A small audio embedding model, trained from scratch: held-out accuracy 100%, 39062 training examples.
Rows from block 7 of a small audio embedding model, named by matrix and row number. Rows with one number belong to one channel. Each number is 200 + 20 x the weight over its row's rms, rounded and kept within 0 to 999. All counts start at 0. After the name is the row's rms in percent of the matrix's.
Before each channel's rows are labels from the 100 clips, of 14976, where the channel reaches its highest value: "peak on" is the class under the peak. Only what is clearly more common there than usual is listed. The data: tunes sung on syllables by a formant synthesiser.
# convs0: first width-5 conv (model.blocks.7.convs.0.weight, 128x128x5, each kernel summed), inputs 0-127
# convs1: second width-5 conv (model.blocks.7.convs.1.weight, 128x128x5, transposed, each kernel summed), outputs 0-127

peak on: silence
convs0.76,152,206,160,198,191,184,178,176,203,198,193,186,196,233,183,209,211,194,169,197,175,220,179,177,184,217,175,216,179,227,202,176,180,206,162,176,174,161,168,200,166,210,196,181,221,184,182,178,186,171,192,201,176,185,204,204,178,180,166,183,187,200,170,183,173,179,184,178,191,185,175,213,189,166,182,228,226,177,221,222,184,182,195,181,202,169,187,186,188,177,173,175,188,202,209,187,209,187,182,199,186,187,180,199,186,191,196,160,187,209,186,222,186,209,194,193,184,217,192,184,170,202,155,183,174,190,166,150,178
convs1.76,115,203,233,208,208,187,225,217,192,179,210,223,194,170,180,211,228,198,210,197,195,184,222,204,202,212,244,205,204,188,213,209,194,193,240,218,209,218,200,205,153,195,205,146,214,195,205,198,196,239,225,179,194,230,212,221,165,207,232,230,203,199,189,138,193,209,202,204,221,223,234,226,203,205,224,152,208,230,200,226,205,212,239,206,207,172,198,208,218,207,229,210,192,212,171,226,213,199,205,234,197,227,180,197,218,197,211,221,217,217,222,239,188,212,198,192,215,189,198,205,210,197,214,191,205,156,206,224,193

peak on: silence
convs0.88,154,210,160,198,192,185,179,175,201,202,197,185,195,235,185,204,212,197,172,198,178,219,184,177,182,218,175,217,179,226,198,172,175,208,165,181,175,160,169,200,165,209,197,180,222,185,181,178,186,172,192,202,175,183,201,202,177,181,164,184,191,200,171,183,173,178,188,181,188,182,175,215,188,165,180,230,227,176,219,223,184,182,196,178,201,169,186,186,186,181,173,177,190,203,211,187,208,186,186,200,185,188,179,199,187,190,198,158,185,210,184,223,187,206,196,194,184,219,187,179,172,203,163,183,175,190,166,150,178
convs1.88,118,203,233,207,209,187,224,217,195,181,210,224,193,170,179,212,226,198,209,200,193,184,220,205,202,211,242,203,204,187,214,208,193,192,241,216,208,217,199,206,157,195,205,147,218,193,209,195,198,243,227,180,192,229,213,215,167,204,231,229,202,199,187,139,192,210,203,205,223,224,232,226,205,202,223,150,207,233,200,226,204,211,241,206,208,171,198,209,218,206,227,205,192,213,173,229,214,196,204,234,194,227,181,197,217,196,211,216,217,216,222,241,190,211,198,189,215,189,199,206,209,197,214,188,205,151,205,224,193

peak on: silence
convs0.87,150,189,178,176,161,197,188,188,187,177,205,170,202,187,222,176,198,197,164,175,199,220,206,193,174,230,175,201,217,238,176,190,170,231,212,199,178,202,232,188,243,177,187,210,201,196,174,200,175,177,239,213,165,195,177,181,175,196,228,186,219,200,218,232,200,177,186,182,199,163,155,207,169,191,176,183,215,229,190,221,194,188,189,190,193,181,191,195,175,178,239,185,183,174,189,175,196,178,200,189,183,190,176,198,186,182,179,185,173,213,170,188,170,195,197,193,184,210,166,187,202,187,200,175,186,221,206,199,172
convs1.87,123,200,210,205,180,198,195,177,182,190,176,216,220,158,176,175,205,201,195,196,195,243,186,192,187,149,201,186,181,215,177,177,193,191,208,199,219,210,168,188,260,199,208,224,167,211,209,201,248,200,222,193,197,221,204,213,221,187,209,183,209,200,206,218,200,200,158,202,180,219,196,178,200,217,187,199,118,202,194,156,208,189,206,200,201,195,203,216,201,215,184,206,187,207,164,214,236,222,189,189,232,222,223,198,190,221,203,192,216,175,216,189,215,202,204,197,210,170,176,198,179,199,218,200,195,233,241,209,197

peak on: /o/
convs0.59,165,210,210,224,165,202,190,211,228,197,200,194,196,160,202,203,218,213,225,232,230,199,220,219,193,210,197,180,215,220,203,209,234,212,181,186,205,171,196,227,224,222,233,222,211,199,214,225,187,180,221,186,207,206,197,223,216,246,211,213,182,198,202,231,210,209,232,228,209,193,197,183,202,209,189,156,188,219,202,213,220,213,195,211,203,184,200,215,224,208,208,222,239,193,191,157,201,215,226,191,237,199,225,199,236,185,232,233,214,194,215,160,193,222,202,239,198,194,240,185,225,206,213,222,237,223,175,181,228
convs1.59,215,191,186,186,218,176,186,172,174,204,214,210,182,190,206,164,174,204,167,163,174,176,180,188,179,194,175,192,209,226,163,183,176,169,182,188,172,199,189,173,200,199,170,199,161,200,184,193,204,187,186,175,173,166,189,164,202,167,221,169,202,201,191,186,189,187,186,173,173,207,169,187,174,187,171,204,180,183,209,183,198,171,194,173,209,220,197,174,167,185,188,166,167,187,196,184,183,175,176,217,184,194,189,200,176,199,179,184,187,197,168,196,210,174,206,168,182,190,170,187,164,207,180,172,190,195,218,198,186

peak on: /o/
convs0.123,162,200,174,202,193,201,194,204,234,215,206,214,188,175,206,190,200,203,228,219,241,190,235,203,182,177,181,168,210,177,184,226,226,191,167,175,191,170,187,233,195,208,211,186,211,205,227,223,198,190,197,202,175,176,205,187,216,223,197,214,189,200,205,200,185,200,242,228,191,225,190,169,222,199,199,195,186,205,204,169,200,229,201,218,202,209,193,205,203,235,194,202,242,212,169,206,193,189,240,207,216,203,174,201,225,194,237,211,229,173,169,175,221,211,198,221,179,174,248,183,227,204,233,193,246,208,176,178,172
convs1.123,176,199,218,198,232,199,155,184,165,215,261,217,218,206,205,181,189,200,200,183,164,185,196,216,172,202,192,202,207,195,171,161,177,183,207,194,180,209,196,166,173,205,166,174,173,185,174,186,193,216,183,181,191,179,212,211,178,186,219,195,211,201,198,182,215,191,170,163,207,215,202,197,173,213,175,201,183,201,219,201,219,171,200,181,215,205,216,189,187,195,191,200,153,191,205,173,162,207,183,219,151,191,206,203,174,210,170,184,144,205,186,202,216,190,202,167,214,208,169,203,214,204,170,178,184,188,218,207,208

peak on: /æ/
convs0.107,105,191,183,194,201,204,184,210,262,216,205,201,201,187,164,208,192,198,216,230,196,193,210,191,215,180,204,183,201,191,206,201,251,185,164,189,187,167,202,259,197,193,214,184,205,188,216,200,199,195,185,194,199,196,218,187,196,198,202,247,207,200,234,187,204,216,213,203,204,215,186,177,226,227,212,198,186,207,188,185,191,210,201,203,200,216,194,195,235,205,182,203,202,210,182,211,184,206,207,201,193,198,188,200,244,196,216,191,232,177,183,190,269,252,199,200,198,187,282,202,206,196,214,194,213,187,165,171,190
convs1.107,135,199,229,206,256,200,189,194,150,200,230,211,215,215,203,201,201,201,220,195,211,196,201,231,195,222,194,208,203,199,200,213,144,191,220,200,212,209,200,157,206,205,213,178,193,221,209,202,195,223,183,207,188,195,221,209,199,198,201,184,199,200,202,177,196,193,204,204,203,257,203,215,155,213,192,191,210,198,199,214,231,198,229,200,205,202,192,198,133,193,198,198,225,194,196,202,205,213,214,204,182,201,192,204,185,218,206,180,97,213,191,217,211,166,202,218,197,215,175,199,203,200,207,230,222,170,216,213,198

peak on: /æ/
convs0.82,183,207,224,216,180,222,165,218,231,214,220,193,201,160,182,196,205,213,226,230,205,207,167,214,213,184,175,179,190,182,195,206,229,200,177,182,236,167,190,232,194,209,213,229,181,210,216,221,191,197,206,190,211,216,195,217,182,214,206,216,166,201,193,211,209,205,171,202,189,200,205,163,210,208,184,180,164,214,199,174,215,212,198,224,201,201,200,210,234,202,170,216,215,206,174,194,233,222,170,213,231,207,234,200,235,180,220,222,206,178,234,160,217,220,203,214,212,184,236,203,189,209,204,238,209,193,163,171,238
convs1.82,187,189,173,172,215,172,190,186,173,198,226,213,178,209,212,185,196,203,192,171,191,157,190,200,165,200,194,203,208,206,180,172,147,197,206,186,174,201,190,170,203,197,187,193,196,190,200,195,195,196,190,190,177,180,213,175,184,184,211,190,208,201,191,184,187,189,208,212,201,212,198,193,185,188,193,206,201,176,207,198,200,176,198,166,191,213,200,181,155,176,191,163,198,192,206,188,160,165,206,207,150,192,172,200,180,216,192,150,152,198,157,193,219,156,204,186,181,210,172,189,183,201,167,156,224,190,202,188,161

peak on: /æ/
convs0.120,135,203,171,202,195,183,167,190,254,217,213,195,213,196,179,221,182,199,226,227,213,205,199,195,218,195,193,186,213,189,221,210,257,193,174,207,196,173,216,250,208,207,218,188,210,188,196,214,192,197,197,196,194,179,212,193,183,197,198,251,200,200,222,202,207,223,207,198,227,218,173,188,230,213,202,208,189,226,199,195,194,213,200,223,202,214,204,201,230,178,195,192,210,212,191,214,191,216,217,206,211,194,189,200,239,198,222,202,221,191,196,195,262,241,199,200,210,193,298,213,218,196,199,193,207,182,182,172,198
convs1.120,159,199,228,209,253,200,180,192,146,200,245,209,206,214,202,203,190,201,216,185,211,189,203,228,196,207,192,216,203,205,199,189,150,193,225,200,199,213,197,152,194,208,211,185,186,207,213,194,191,234,188,189,185,201,227,218,198,196,209,184,205,200,201,182,200,185,210,209,205,242,200,213,163,220,191,197,206,198,201,212,238,185,226,198,202,192,197,197,152,193,197,205,217,195,195,199,200,214,217,206,172,199,205,203,166,222,208,191,96,216,207,219,212,164,201,220,205,218,162,199,207,201,204,209,225,180,216,216,204

peak on: silence
convs0.41,107,196,165,180,186,189,197,194,195,185,191,165,193,192,214,179,213,200,173,184,199,206,190,169,195,224,186,201,210,226,178,182,171,226,187,197,192,167,220,191,232,184,181,190,192,178,186,181,166,160,205,190,180,187,150,184,187,195,216,188,187,200,216,247,159,143,184,187,188,190,186,211,182,172,202,188,209,225,180,217,174,199,196,192,199,188,153,175,176,178,217,194,187,186,193,192,196,178,185,198,190,185,170,200,183,169,175,191,193,208,180,195,159,192,198,196,192,209,181,182,186,198,190,175,164,210,170,163,170
convs1.41,060,198,198,203,191,209,175,168,196,208,202,207,197,176,200,203,184,201,194,211,233,271,187,195,228,160,167,183,197,207,203,199,188,196,222,203,209,200,195,223,218,198,204,217,207,224,218,220,279,219,243,215,173,222,217,208,206,195,188,182,213,199,187,179,181,199,185,229,191,208,173,161,206,203,161,193,153,189,201,158,198,192,210,191,200,205,197,204,230,198,185,168,217,196,187,212,244,192,213,196,235,206,221,201,202,197,225,182,163,164,225,200,197,191,203,227,192,182,193,199,200,202,203,200,214,175,214,211,191

peak on: silence
convs0.102,147,212,161,192,194,192,176,166,199,193,196,183,199,237,181,201,209,192,172,190,177,219,186,177,182,219,170,216,178,228,195,171,176,210,172,183,187,164,168,196,163,211,193,179,217,191,185,178,181,179,190,202,177,190,200,198,183,175,170,178,195,200,172,182,180,170,189,177,183,187,168,214,185,167,174,229,227,176,224,223,186,187,195,171,200,172,192,188,187,187,174,170,181,202,215,189,214,188,192,194,181,186,192,199,181,186,193,152,183,208,190,225,184,206,198,190,192,224,186,185,169,209,172,192,175,187,166,151,183
convs1.102,118,203,238,207,211,188,222,218,192,182,215,223,198,177,185,208,223,197,212,201,202,187,220,206,197,216,237,208,204,190,210,211,195,195,247,217,215,217,200,203,155,193,205,150,216,201,207,201,198,254,230,185,194,227,211,217,170,209,231,227,206,199,186,143,193,210,206,204,223,224,228,230,207,208,221,154,213,233,202,231,208,209,246,208,209,169,198,212,219,203,226,208,196,217,179,231,220,204,204,240,204,228,182,197,216,196,210,221,212,220,221,236,188,213,198,199,218,196,203,206,210,196,217,196,202,155,202,225,196

peak on: /æ/
convs0.22,133,196,172,202,210,201,181,202,264,218,224,190,195,198,179,215,197,200,220,233,195,200,205,190,230,196,213,190,205,197,211,197,244,191,157,204,198,162,219,261,196,203,205,184,188,192,216,203,190,198,189,192,198,203,205,193,189,195,202,243,190,200,220,184,196,207,207,200,218,209,181,190,233,226,216,211,193,213,199,192,192,203,202,214,202,230,196,202,231,189,182,208,199,209,188,226,201,202,205,209,196,227,198,200,244,193,219,193,228,190,199,200,279,238,199,198,208,191,283,207,207,202,214,195,204,186,176,170,196
convs1.22,167,201,228,210,252,203,181,197,147,210,244,213,213,219,203,207,193,201,221,183,223,189,201,226,197,209,191,211,205,205,205,214,153,192,218,200,215,214,201,157,207,206,210,187,181,222,211,209,186,214,192,201,190,202,229,214,192,203,210,181,201,200,197,187,200,189,208,209,208,257,204,211,162,202,195,199,211,201,200,219,227,201,217,204,204,204,196,194,150,192,196,199,224,189,191,200,210,218,214,210,187,201,205,204,167,218,212,187,99,212,201,215,213,154,202,222,205,221,164,198,208,200,205,225,222,180,215,218,215

peak on: silence
convs0.109,149,213,156,198,197,187,181,167,196,203,196,178,199,235,187,197,213,197,176,189,181,220,187,178,185,219,173,215,183,227,191,175,177,209,164,181,180,153,174,195,169,213,197,178,212,186,174,177,186,173,183,203,178,184,193,200,181,185,172,179,190,200,177,190,175,167,189,181,182,190,173,212,175,163,171,230,227,182,230,222,183,184,196,172,196,176,187,189,187,186,177,177,190,199,209,193,213,190,189,193,187,185,186,199,181,188,199,162,181,208,186,223,186,200,195,197,188,216,185,179,174,202,166,188,180,194,159,143,183
convs1.109,117,203,234,207,210,185,224,217,190,180,213,220,197,172,179,207,226,198,214,197,200,185,225,203,200,209,244,204,203,186,209,210,191,197,243,217,213,216,199,201,159,195,206,149,214,194,207,197,198,248,226,182,195,226,210,216,174,210,235,229,204,199,189,141,193,209,205,206,225,223,234,226,198,202,220,150,204,231,199,231,206,210,246,204,207,173,201,210,217,207,226,209,195,213,172,232,214,200,206,231,198,227,182,197,210,196,212,220,216,217,221,245,189,210,199,195,217,194,197,204,213,197,219,192,205,154,208,225,194